A small image embedding model, trained from scratch: patch size [2, 2], batches of 128.
Rows from block 7 of a small image embedding model, named by matrix and row number. Rows with one number within an expert belong to one neuron, the router's apart. Each number is 128 + 32 x the weight over its row's rms, rounded and kept within 0 to 255. All counts start at 0. Numbers have three digits each.
Before each expert's rows are labels from the 100 images, of 14976, where the router gives the expert most weight on average: "responds to" is what is common among them; "place" is the part of the image that holds the peak. Only what is clearly more common there than usual is listed. The data: scattered letters and digits in many colours.
# router: router (model.blocks.7.mlp.router.weight, 32x192, trained with AdamW), inputs 96-143
# up: expert up (model.blocks.7.mlp.up, 32x96x192), inputs 96-143
# down: expert down (model.blocks.7.mlp.down, 32x192x96, transposed), outputs 96-143

# expert 11
responds to: count: six
place: centre
router.11:172089141115156112160164133128137147130165155113152137080114128160131136146118162084097090156139178143111108088131145089186122140134107105117091
up.0:155115130093163133157150127116123125118159138167102127123127158140107095130123125129048094082162165070137128168133130065092120061255122144112116
down.0:122132112073121142168159102120109136095069113177151142055116123174157135114150169204106162152103155123132123127118150052077174129206157108182112
up.1:127152057092137164099121085147142142084110111129129153083117095074102066175097179188129120156134189167189168086133150155099090153096096095154119
down.1:133179067147134113173104088134120153101169189149086132075112159113110181137130095087184141141139106132129120109125115116109142128164136135080125
up.3:124214098178071131170102172177158145123140128141086096163078148140120159148125107124156117115104147086107141160102158128086203092087135135138136
down.3:224169180132207168117125106221160139098137158100163131035165137162137076130143119112111141126121061119134114126109132171123122110103080133139110
up.4:129166190121095132109098095074100127194127094099088150135147108090110134165093110079121108049128125102150113090064092129140104060136062181110162
down.4:163139125173142124147108164155113055094152150116126098165122139156166128183137108123144071141172117145176116127121139185094108172157083086142135
up.5:080156137109075112109148047080154148138131169148130131110150069108118078123122136115123151134102144209218158159114104119135096129100061142131126
down.5:120185076119075097122150148194129137133154147150120122140138089109106116096122138114135143158139111149152118156088143098172146182133120109113125
up.6:129201096145128146142142184053084123153111096130146137125134155131163158135159166175147109138085086129140083196095068073083127180139083166145130
down.6:104133107089096152103161151145121102114132116132153103038110116141122112113143153121174172106146165087122133083132095134178152111149115106126115
up.7:130112124121169178186177123081140094118155180097109128140134098142110112078135114135153160140102111122148121117104177161133094097203084059125126
down.7:114159112086128087147134102172144120103169091172105089113163147129141115092160137080166215090090186104126154136127110122104125122101121127133066
up.8:124159167126122111095138131112139080090093128069107139144141126092128166171120110191166186109117071128100179066199094165138121080150121113112139
down.8:134109145091172094123121095176190164100114170142106125102128139102128198133125104121137117175095115168092149132092119108064127143100158160109153
up.9:148085150162172147125112142096128165151108103133114125113156171073115120083068115156153113102123089183087051135105158162144146149151115109131105
down.9:109108201070052090183129126110160072154142152099183163171092143132149118115197080140137119190134109126146088145157109069135098099118154097139115
up.10:149081133092170123122126124105110096138140070164160132118164155133068060116126096074057125104149209139117087125133149174116123123143112139135118
down.10:159040105122163116183156129164148156113122125133114122117093138155141166086133074226153147112095184111098142125157134159053179151189148087141161
up.11:096179130166131098130108112131127126137096190121145149128132086121131109142143153135166108109119091129168070155152181109137091148083147095157154
down.11:144163120095077141170143144111101156129095141153188159089132131111111128054109112084091126139164126134119148148160168128175159135111124064154137
up.12:073151126150130116119150093102126130107095121123103180099094145059159059197124073129123155123129131151097122069182168099131140095107081149085175
down.12:120120092094105104129070187141104145161110173140122104103148158184168154143132098134073116167153146146124141135120189158089140141102166132127126
up.13:108120143122105128153165114106124172158090199148078090094145138057169147140139077075083169100137128127191113118085130112082116090144090145093094
down.13:105183155161100107069083073107084119110145155129122137122119202121178139175127100090164171125079056149123156111108126181066097131159142121166182

# expert 28
responds to: red; count: six; yellow
place: centre
router.28:135166093031067122132066074137135164154141146169126145104130109108172043140181139080135096092132116078127155065121076086145097097144080108069083
up.19:055135145145099109135132156129143102144105123128158191134139121141089140176147132119160171158076143123116143142125114074131129108099171033158111
down.19:151087125117111196100159068155121190097170144138121103108079171147132159047123098145129069108123140130106204112119066128184209189083104081063179
up.20:101125168147194054136086085108159187093062145178147178141125175124128148098171110097118138107100165120175134119149153111151177097119101143153129
down.20:112171079107130098120092061130112165102125128111147118069130115120122142095170169149119131146169094146140113106153084149099105148128122073136120
up.21:183159121129153146145136153108084120166113096119154138126162101155093130118124129096124072133129066118127052157177130137095159131183178082150167
down.21:090115128101137135164077135140085133158104065143107141056105139110094132111118206120108105107164071109116127127114167072168148106076077132082150
up.22:093132056081123117170149055096138154143182123124157142129144101119105131162132102154095157140049134144090128177110108121108153127104154116123119
down.22:135124083093134114150097132114128137150123137093131109114150160113118115097135136159105113134145118166159154139123110133164093142099136138130146
up.23:122178134135107129125115079106130090146136092107204133112125187090093111130098058134099140075103121143121162130144125151164123115167137097118116
down.23:139115150111133113143090192121158147122204134108078086088093135111188129155169118141123096104133108099135126090146100167224101129148170084143173
up.24:119128109144167103091152092133091096167140127143112142081165119130050132076102121159145154087176131118099087156092158140116125116189140103128130
down.24:106145137109205138143173143124126121109158107137137085101141101111153119154100158122121144175127177156110144150104105134085157103170150167099111
up.25:128152145109134128112123171124073150167129086086136127118114074123133122173081121123084183102124195119123114098081147107129108121112099123121125
down.25:096113026124146118197155158151131129095113106098132036169121122138111138082095085099151128101125176147127168154141054144199161163137135109146096
up.26:085081088113123127132184146132154139202090099059067152185137152151149108131127083108167089105164105157096147099090095116122107147173123100114168
down.26:135161129151139143148111201159114132139152176134138109037161049048170083144128109092144109172127130095141117103122130153098138133107182124077108
up.27:151183119126179109134151101089164173173119156133121158136082131094112121149171115138107125130162059185119155114155082128101136091135106166144135
down.27:150182077103092131136119128151110191098177152153132129112122142166111115125158118105097106170164076082159097124120131121076127102137142100101114
up.28:139128158163196122179145087083139072186109140124133091081096087045138120125158097215125138168057106161054142146069125142077118138096124185077157
down.28:098129193187160072086140099087128106113196136152066134206097103040122167132136148199130148142078079161080109081118144121144097115182171116113122
up.29:132146136107138150094098176133132196138136090095103151150099117070060113127081136106130207220152072106103103136109148168081162152085124168104080
down.29:175130209172194165094150085129159193086157058105089100159173118168115161143187152147165118110135153158172197106147151098030152165180113107135123
up.30:121112090111072086103180122151133115161161089144135157135118132153107157092129125092108115119123178203140139110096149114135153052092114157133147
down.30:126190145140112133124115073159109062165098098145116114170154148069129113116177124153198163173135103084108093196119114132085127147144161176137122
up.31:124087126162120144120130157133145132125114137106124177082135135132104130085051127133177122123140051107077114098132132178114133120163095182133150
down.31:162127173131087145130180117074140082153113101107129147139078133127127101184124127112128118149174055140122102103119112112035105068180142099142137

# expert 18
responds to: count: six; red; yellow
place: centre; bottom centre
router.18:084078111130124127138045189140102188125165105190172151137097099148072140123119117122139113090149126056113087161187115147140114123183151121184101
up.19:127132117133049133137063098150111092158117162125127153107129115073112128160122138137170122145151090091120078144143141120153098109137133155077141
down.19:107101081147066145195134122166137158143103096119139110217148073130147090136109103090186099128144141158132115087107082156116130188173127106165113
up.20:150183073125142185115111105144125107134105149108127087059162116080144108114092123136134169194121127188093145165101111140170133084121147126133185
down.20:144071060097171106137121175139091160137192109089132142130081163116129083147098118133101134081139143107132109155141130104136130148154136094097160
up.21:112109180130148079134148188132118175142154156096075141115089127182118141186113161121149166132114161064114134159105068136133113169131111148141128
down.21:157110166136245175153114116133139091116120165115151182137122079133118131169147094155125111127158114171136140126117113121222138101138089101115159
up.22:148127117121169175107117122129147127182109151102146200107108121169114160133147152134107073176136079164057152166149096100112141127090064169164138
down.22:136110144120154097170150102151115171126142178143153118154161138155080128124167141111114093138166144110112145144118117132144066197111173145158065
up.23:087151153102160152132081192218141176076150153135167165089141129161106120150133044121101139101109161206125151149096069143122149196080105120140094
down.23:119096091137055115112103160137176061171056189120141162137160085074130199120143110147199121129112115126100129136129136102144129146109138223163144
up.24:087067192097151111089144146153141192089149095106093119122074190115127103184094104154147047154106136173118082092135139140130158127175163126081101
down.24:103122118172082171172132183099123114117120111113139153112130051178132181170115148111078105183162100048109112069164090172145108115164086090119139
up.25:172171150191131163172115099091168083091129082160082092118148058126146143144172167103134129134158145155153105110102176141059170107078108102067115
down.25:135108129093170125133170100124125152110121144171101107053119099205109168103130131127077124127169107129157165131097170199067106157155143188129151
up.26:063114083091059108136085162065071114148138165087175226139133140129161099146113145115129130133142117135134130070119102092176116154056180134053113
down.26:093132131070016090090146194153151125135115130113150162159140135155105151163099179091132149174147149114148148153140131120128158115055125137097081
up.27:112163115125120132122173104113146094137072168117097090079133107108178111131099073102139132102177073164149136144123067124093167095146101118154100
down.27:057123137063091161159108174133123099117132124113090149170116191110116158163079082223087099117153117094053137091145162108074165098161122162155131
up.28:181136139156161160096110083127175124088120160133117104092136213150133117088096097112146161158148180215107156127114163180090146125185114126162122
down.28:118126093169091132078129165094112112098159123143123150126133105149126173135137144124089106143151118100134116110138165110168150132142158190127189
up.29:155152148126076144067180166193118129098172119108122133118076098058063131203151127158115164124128137169091173095141153119100152113171114118144106
down.29:107141158073114157188160169146121098145146164160170114165166160099109081131141132170133110120132070082154145094133153141208121170128139028148058
up.30:165129118141136126132141088124134104089084189101157144091057118133132173117081132098083114126116123128121142154133096195101110090118085139094105
down.30:176144163109106186142125101070079142164171106159099134076090164098110152123115146074136069095120132128119107122104129139087157119182176135137198
up.31:131102072152141104145129139140111111109081188134134102029109158172108122156105118140089104090116110157140144158080162102170158150140060145127114
down.31:153140129134084180119082063111185173085076150121139138131142098145121200123119118124156187133082108145072208117139131156089158227107145154089131

# expert 6
responds to: count: six; yellow; orange
place: centre; bottom centre
router.6:123108092166084148155120141116103150170178121028088115083131134129104128179098154060133088114086089080120073109180127131146088109232105069123153
up.29:100125228137153132077104125150120163075110164081125095160135151149142119119178143151168140143136134140149136083118172118173128146132152117138136
down.29:161148118122103127125124188208096159098111136160117177166144120114104119108123110096076136159120165083156137137109167155196153156064133114124100
up.31:176180173136086168137161119106117072161109159115143084027102103137131105144161134114092135101176097151111105132117116153067116134155120132187088
down.31:108091158111107079100093048198156204128128132145132154071108142185135115168168167146155079144116140137163142138126148072111092153108128100178153
up.32:127136084124120158124088121136132113100167126163120134075184170171128171214119148108140130074174114118178128158052103150056142092116134147151145
down.32:183124210126113132117139178142141135157055150110105106104116114098147115093124102138177122131138191151097161124136129112055118093113131139074105
up.33:118094088155101138139161091057183100133119141134119157093127174173179128129085187135136137125084132119127165117110046136140123100182171122142163
down.33:119116193139138100128136157159139140149108163081120168197123052157091060170130119122132136114170146135144132108114082142119086104074095166130122
up.35:100119115130100120166125097109137138175158052159139188137097105136105112141131160116136138073136110075159109073133149117111149084100133090148115
down.35:087123099116074148133156138165135181137118103144133112085140176146142076113182135081086099193125130097147119124103159145156150133134129042095132
up.36:117169134150168068172087132139131160113180069136128116167111113149113077112068221077133135146135197068136090140163160117095124113095111117092131
down.36:137125215126135155139121177152172188107084095107084168087128173129180092081105115116136130100168150103164110067137063109180167063107119101117138
up.37:194164112135106148066107125101137114141098079130151154104100108192103177107052097137165092134117087213116136145083141125145097133097108165156167
down.37:130111146137143109119203186127199147117114139147127147156088101157165122131154129093188109108152134168104094134143187117091080121138146149089099
up.38:157100082117185119151197155108144136126179099134120099197161112107071142134186176143113143161108125167109111118111123146176171183046137084173163
down.38:149171142074169163105118101106131107152119152135106097111169090101154177148147126139116106157087129117108139149144106116138148113138155196126144
up.39:166168167140148144173104092157142122115114114123186120212120123076114143064183089142143111079121119167165105073178144162105083095121144098163148
down.39:178125097122098171174139083188113109151117126131182159122156128095108116139136114167111149135095144049139106112145150147109160073150145110091118
up.40:159141095152049172109128152165113089130091109149151079118132118181158068147092116112167167117135201255132128143103191122072107114088144128147101
down.40:133102087123112135138131215124128123117129149122094102096105125102129118164082125111197148081136144102094061133124138157158089072142153082114105
up.41:174137155143105111153152131129145131181171159107116134123164144124112093128181103127168145088138147163171185126143097125119120142157099157150139
down.41:105151071128149124134136173120137139069120166142127192172179081136160176163122087115147140203118211105182184107165149143126146132127127101096144
up.42:137120087134203096117145084102095144176115211109107107118165173129092131158179126119159150103133050122127138191075116167057163086106112130147131
down.42:081104150081149153178136128149083138150143086114156055049089087159084053075182123163140139112144133097146136072135117121138084157132115072168140
up.43:165148129164147136156093112181095117144121091127149065168127095185126139131133117123104122138127163153112156121123186114053136186183151129106094
down.43:097111146088127182143113182133103084118111147107153070103074088098105157118092076207062138144136125114118122093145166181106123090106118019111123